{
  "model": "image captioner",
  "dataset": "views of escape-time and Newton fractals",
  "train_examples": 72500,
  "image_size": 40,
  "crop_scale_min": 1,
  "horizontal_flip": true,
  "translate": 0.12,
  "tokenizer": "char",
  "vocab_size": 31,
  "encoder_arch": "vit",
  "encoder_norm": "layernorm",
  "encoder_norm_position": "pre",
  "encoder_activation": "gelu",
  "encoder_mlp_ratio": 4,
  "encoder_head_dim": 32,
  "encoder_fused_qkv": true,
  "encoder_bias": "all",
  "encoder_qk_norm": false,
  "encoder_parallel_block": false,
  "encoder_inner_norm": false,
  "encoder_moe": "top_k",
  "encoder_drop_path": 0.1,
  "encoder_num_experts": 16,
  "encoder_moe_every": 2,
  "encoder_expert_mlp_ratio": 0.5,
  "encoder_experts_per_token": 2,
  "encoder_shared_expert": false,
  "encoder_patch_size": [4, 4],
  "encoder_conv_stem": false,
  "encoder_layers": 8,
  "encoder_width": 256,
  "encoder_positions": "sincos",
  "fusion": "cross_attention",
  "decoder_width": 192,
  "decoder_layers": 8,
  "decoder_norm": "layernorm",
  "decoder_norm_position": "pre",
  "decoder_activation": "gelu_tanh",
  "decoder_mlp_ratio": 4,
  "decoder_head_dim": 32,
  "decoder_fused_qkv": false,
  "decoder_bias": "none",
  "decoder_qk_norm": false,
  "decoder_parallel_block": false,
  "decoder_inner_norm": false,
  "decoder_kv_group_size": 2,
  "decoder_positions": "rope",
  "decoder_cross_attention_every": 1,
  "decoder_tie_embeddings": true,
  "residual_init": "none",
  "optimizer": "soap",
  "beta2": 0.999,
  "learning_rate": 0.0017,
  "beta1": 0.95,
  "shampoo_beta": 0.999,
  "eps": 1e-08,
  "precondition_frequency": 25,
  "max_precond_dim": 1024,
  "one_sided": false,
  "adamw_lr_other_params": 0.0015,
  "max_steps": 13900,
  "batch_size": 256,
  "epochs": 49.1,
  "lr_schedule": "cosine",
  "final_lr_fraction": 0.01,
  "warmup_steps": 690,
  "weight_decay": 0.06,
  "adamw_weight_decay_other_params": 0
}
Rows from expert 8 of block 3 of the image encoder, named by matrix and row number. Rows with one number belong to one neuron. Each number is 128 + 24 x the weight over its row's rms, rounded and kept within 0 to 255. All counts start at 0. Numbers have three digits each.
# up: expert up (encoder.blocks.3.mlp.up, 16x128x256), inputs 0-127
# down: expert down (encoder.blocks.3.mlp.down, 16x256x128, transposed), outputs 0-127
up.30:119154121129149142136089123149103124105136135136133125119138133131161142086107149132102095112114115202149126144126120111091058113102125116146119090169172122109149105145139122118079149126085152120169122129142082111155116134159123136110142101131147164120157125158116140165112138135076154133142117136136167146120117104133047137117181129147104132115104118141116124096168156136151103153093
down.30:131094151096175120158187105129084156134133130126118141090131113121095126156169120114137099067158067148143130126127114107153182085107127158157121098147130161144113128119135085140159127083071139109096121100106147141123147174131118122151120122144133105112080074085119093116142139133109140121145117085139161164150091152124110156127132139131146119168152188150114150085110079151131095122142
up.31:104082121104111132113140193157125122118145125094136127125115135155155150169136146125094146096133117061157136090129128118123116135140116118095143174120155113126146099134178131169166153113156152138177105105116151126063176078065096159161099112151135113127127158091160090128120115095108112153151113145162115123106112115140110114122159129113157120110160111170148145109151106154108151084132
down.31:138145167090123110152124112186147139139147168108085142106081130117144109132151090130130142151126128076084137124183101127135108155125100142172144156066108076113148070126117111107103160138131127155155144169106134153165110087141096143148132095107142079142132157130139147142117135146117104137160122142151147136167134122134161145102105134158129130147117131147134103117147128150169133121133
up.32:135123090147132164163140143162092103129094115132099114142102152118131090142125109118140124131156202133115114132144161147143127118152133098134082175158135131135150116109099172116138131076111146107141118101122072103114108134122136108119094118120110119089103119146133106137188140128129143116150148106114090126116093090183147067146166146152131108088168142132115131154171106145123120154119
down.32:164096155150098127156140134172112168124119117130113143087104107070111114159081147136140139128096072112134147120125127162128123147136114143146106103111163113135109127121130098084143139159141115125133135137106153174115125126120089154152073132163102081116099106115107103090112109144148134162104111123154111123104112129110134104136177115148123140142092127101135096135136160122151097116145
up.33:136156135174139137149133129104115120144184123160133147116150116109133115158122121153103128110109200116143103108120069155134098123106107152128102117166110128085100133130091138096121153123103147092174140122127108145100111143136118101124135096125123116137125158160097138131154149167125130151123110102148161124170134122124106136078120184155108162151105118132118143103143135131136122145120
down.33:126127128124134124118133138126119132136094074103118156130141107148116118124147117136125145110179160144115138134132178128138092132172154139150173126179110115155118136083102093106109121112158079116137125137139078104099119110088116131142138112130093119118094107143031149073145103157181125138117159112126141134129128137165091115132153136110111140122152179137122128171122137110150192106116
up.34:146143126141074103102103138101146144158115113104153085138131120184149119160131117128136152120126080113153116080114181109141148119149124135133143144171128158165127144131171159064095121196108141165137109189095101136107104139111127111125176122157143130087134125109148149135120131171123057113098139174113132132130098139136132145146127129086141127114166122164129154144069108119168113148105
down.34:141115147086130156135120078124134129151089115126135090133101137154139130124129127090145126150114117102153166097144105198119134111115109127128140105068116074092156135152148123122118139094135086153118161144121124121146122135124098110145107146135136130157138163131096126095122116127126140114149119121150143105113113099168119135119162159152080101121109084141164132133105150086074138168127
up.35:091133121119151129153150130154104161121143127105152116108096119097155142103127116108111109149128124115130108115150140130149092142110151137137087126121154119155144095140116146124126162171144130146120136079149128124137084147120125089143092087130119162111075147133087156152128180152152129122175135098116177117159202111141128104149122116139118089120111133112106139144143095131134146129160
down.35:157180107111092128125145130140137092105175134109172111136143136145136140109093163143133156134171162156144138156141167154116111129144141119134148140129135177128147128143109138162095137151117142154140155143142123150185139108092118101103111157134129091114149065128178131112097131140150129132105137172121119137131100102117155146129130111122128118127105127102168133103185123167145123082136
up.36:143165120087135103134109128120133118157145117150139131141128114152095106147122114142119137141141093112147122116153088171143095131141140088127159166136127075103098130158139118133130129111159120169142124078100134135100112141109177127175122120106150131154070085125165084143138073108151122136108111112098125126158160107082146155141166125104133153131112117154180138191118105090137099103124
down.36:143115162143092107163118128151131097137158107140111120123110097161172147153117096113117133087116142145159129120179127094112110117120102110166131150138158135106123122104111130104107108139182124085144125127139128121112103155111120095133171124129127098124169110138122151137127118140185084112141112103131086136120159169130151164124129147138109148160126148129096158146129100164128143132105
up.37:080114171108106188139142088095107180117115131165145175118134131118128158136110138141120130107110121142135147135125137150121157130103127176138128144125106124096101148131084098123093090133155117096108145130085106169112123148170131117128108127104146127125123127107166166114070141125108134128106173141126127115095127139131143165140149086075208102152152103110132144117138118110121102176126
down.37:126138140155160159130160130111143105175135126110115119132173126152104074135134111134157124078188111097154110122135093115160129134160109119121140133150136129138119076163130115170134144121122162141113073105095074111142129125088112132141157144082135087082126101155091131123093140124116101111142129146090167137128151069159075122110101124120095144136072109130133130144087098154146089201133
up.38:147170116105137128141106132134152173099116168115169093147128154130156146132116136108087099176134101112130123112130077140136124161126132133145132131207141146124132120127106115111105124112128112085136142113122121072064147131148063123134147089117125101135113117167128148144150141085145148150120130151145126115160106172143098095126114142167150125092118118089099132119170138178153116133109
down.38:116115135120144140103108158132180132103183155145111117144132157123130105134091135088132157121175164084109106159105131131153146134094121135096140099102154120132124118109131108119144095120089143152089129092115127142146145099121164137136127114106148130090104100147119156141092124092155176116144142093155121176138099096114146105071076118140087127188133126143084078152117125120118134136144
up.39:117110103139118147126133121107130141097121132117086185120135120123145166128109108157117105155103124128108124123134151089123104126151173116148086147140123081113101128094110108168106122075078158151105132149195124150129146140150122091114108144145119166135079071116120123136141120150113133133122111161142131146156160079126124151144129125117130085124177164072110112121114100123140126148152
down.39:127163151123157109120153110138101133092142102101098132122102124118145148132135128158121137105138111089136152099124161142151127105132134123127123146117150117099099121127130160150133143171118111113136161126114148186110133116132121149171105106141059189115106093149082086143130143158127120140207160117107174144185102128138169127124145081104087148079109149154141129133128099157135125112147
up.40:152145095100135138121102121121112166100182150123133122131143186140180102120158114143111147119120097092105109131162136097154108146109109126127116135137136135090152153142150110102109092163135129165118117137110123124164131136098106100136128155147130094132144104105115128156112132103157119104109114157143155121117150192105126165067116116101151085093163124123123180133125112135151114144151
down.40:127161118147124164139124140112151132107150158142162159108115121159193127144174107130138167141091127137134118118158138137130111118164081148190189136102112141123168117098162150096065125087148115162121120132151122169121147135152100129146147150138119117134102114127131175156120116145126157144140121102121105156118100114139145117145151135125141167146112135134077157125098193146079159143106
up.41:105123171139127151116119198157117139102185152135102138105105107142141111086136122148176101153120175115152109128120127125114159107083108135135124115112194121153165102180119119129135101130147157106156154088149156155136092123134085125157131117120097098142112123151137134121088143121132146115181166154130110175128158133148136141089196137134104122132109143172118143137114138108130084132082
down.41:125136139124113141137103090124088147125118095086176112115112118154137139124129134164113115121112093090121116118103142110139094143126075089148143128118157118150151155123094143147122123116132108103089143168111120142103149124156152103135135149123173098148136128117172167137131157110109120178121118093117163131130123117122157125109135122113140124137092146093164144116129122180096090134186
up.42:113142140090116109125107167130116104133098138128123127129171171144105115099175143136132162113104140137134117141164116137069161120155117137086130101138084121171108106127098097130123098129144158146184106122108124089058122092114139156125123128159129141156131109161169139107134098115138123147109100148148089113145129110159149130141144191140107156118126133101144151137093163155124131131107
down.42:105143112104140126120093118125171166143093130147138096130101160113085127137138086119114115120141128129123154111082153107127099157101134105151112138117158125118149123134171150133145126112124152109169165095119153157108128172095147144108129126110142098180155147154123099165085161169131126133121106110079114126116126136108113104075113091136112101135128128088123136140149138151140170145141
up.43:143148133134118126127148134133133105159149114138082128097119175135117123139148127152137066088160150114088121087102181078128157118128103156157147119114129129121098150117102161147101140121140155099123148129126111148128101093151144111172116131131154130137127144144157142094148117160134102186132104111155135118048140179110140160128147133163160128111089131139117096136099125176095144121142
down.43:107146155150143123111087139108154065123149125130101147181101114116189138150147142148119135084114119111146135113101106161097092135162137135106131164128107082111146151115124134077173175089123137092123130086146163142131141089096149157159098105166115139145077081125099149116126116133184122140139132111117160122156081104139132132115123104123120145086160134137192141093163134125118100139091
up.44:141098160137119105171149139153198162124073135118118086101126141131171125122151119087082143144160139122105136108098143140168090143140114121092071109139158136170113126109121120084159147111164133146139149150131121136159145171126120165157154124112142116143138135113111149184097178104141134147119161114156123112177084076076114143090182128150162150101138144144084119123119091123135133151110
down.44:129146110183104165139149106097101120129138139165111193133120116084100129136125152101146176066093161166137131072139108106088161132158141120147128129150099122124123121117167143127114141189162100123154146149141142102169140112123143129115130148110126140122133129153128129132152112140086164131140118143149106113145126141139106101093124122108131191111117099160137116133127132133163111105137
up.45:144109162167180141065177147109133107152094088097155133102122127140117125115133101124180128124157086128133169128098153131152143115119145101145144147132129129135133121162138085145098105134135124118147178127189135161113146076115126117102132120145130122155136106073157096117086143091125147137127096129152109090112127119130114113153154154108131131138116150146174098138096128123109139133147
down.45:142140125107123157118118102144089165119157166127111152203082118141103158127114176108137157110135139101113127160130127151148084133099152138048177124147091081136108099131086107131131137123096139126193115118143114124133142143165144154118120144126142123135126149108156097124125106099095131108140122126069134103119089136118113137125151094128122083124151125147142144096088159128126139092140
up.46:099214130137146175115163167149085131142128150119106131135147120112137128147145123136106133137104149081109141144142102116126086141156161137094115095125115112128100104091107094123140134085119159116142121142144127143149168127138114098165103161147154102137101096074129160155090097101098092139087119146152110130144144154122116133115098157138120121120111137171135116137104136105102137151100
down.46:144150112129177166106139115143113132104131124115080123127147136097166098107163095126184086114158138145119141091106141069128116122095091130124079130088101151116118147107121119136112142105122127096125100127070153107105135095089140133104151136186110157140144148133148089110135175107182146123116111113137129117148172172113130105160166114166136160106153063162123129171146136086113128143139
up.47:121100163107126138123139125144152127143132149098111131114124099113165116114130122104080096151106129128123110146113115127124156147138149125122102184155105126132088130095121136167147117088120158119115169146119091067122142173120125120122132109120110124174094174154165158167140105086135117115112099161113090083153080113124159123178107138139147103126151126116140103119120079164124131108112
down.47:143146101139160144133161135119163143133131115163106116141093137113133167172136121137122113122115162111108142149150111085113125138145185070117116181143143136098088197067102101126138112136117107114167173095120148167149164107162099139109154109116135135122146120145120121126126120129163119120162134153151117152176113137077135074078097135125138169166120114144141128142124115122097146126127
up.48:149123145124123146133149155127112178129135105110105125119139137110103153112163105169144107125114118103138122128089075141131119105077079125124130141125116114140138116121113131106118117118135101139140142145126123117139136150125073114161157114164128140086061144139107114121126147107131138144137161160175079055104175121143070126105133118136119143161128140161129146137123080139116148151107
down.48:168152111135156103113087107118144125142137135166079137161130159162119145123127133114108128108185111121096141192148136120112121103113087136102119139115114123100132120093155098141145120099125157169087159142113084118099132139137138144146131165077112110134115146145098122135162109126169120160145091132117053136169138150146173142120131117116172141145135159110075150102137144142128120153128
up.49:148160129076097095127103126139135128116119116120178137116154173112105134112132123199114131123099121104141141089142131130131135120128124132097145131142127142118131116063139131139151131164159106121138154055133118134120170104180121099095147111105154111193136139104135113119122103132104139118098091159095106123133156154122150136112157137157133151152099117118127172157117152118161184125116
down.49:129099123127114180138108116089106109145081148128154138106090123114124140149150105090117141087138098129125166154151157103136128151108201125104155139138146127141151136136102130147085147064145141138109120137156122127136079190112139098113118152116142143110146116134091139120135167155130098087151139101120114097122131063091118123117116096113143143155151128107126144141163221132102136143124
up.50:120132147167098139110139099117112151132102135117142137151162137103119174090170055124141100143146098134141137132096097104079110136149120124128129140095114125099151128086156152140138137108158158144132132119097154175108157122110094099140147142135134141151157129153089154111113120144103106141079135142208154098151128133133164109110145157172135089174139160138136154146132132104127134121103
down.50:146130109138118106131104144122143131128143144135116177108140163126146077144144112160126129148131136121160093151091126114173116165119125115113132143129131151097076110134138142157107105159138115114116139152112125147121106115139143138185148106154089106106154129152107171136204134125107084129103121107148119070176107130100146147127143134121144114104145100155096144129092119108124089147159
up.51:137090127120097096102116162174088106126133166100103065133126125116158100148140126134120147148155161121132145131127127075140126152129146086120112172131158109107137087142166157127149052180133110112127119079130168112144155124097115132135152163124130190107103096123188140127141104121142154153125137097131111120148137155149120132141111121128124084108117121083158093104137160123149121092179
down.51:093127075124123146137117134101127150130125148167097128093092198151141139149118106121109157124086109127118088162109173156113154157157106127160124161105119116135157105134106147138107118132100130121099113127134170144181098143154139137170105132199119112147146162142110102164105145136133118140111117108091105172139125135100139103113131123138151109113146141148155138093115114156151148068134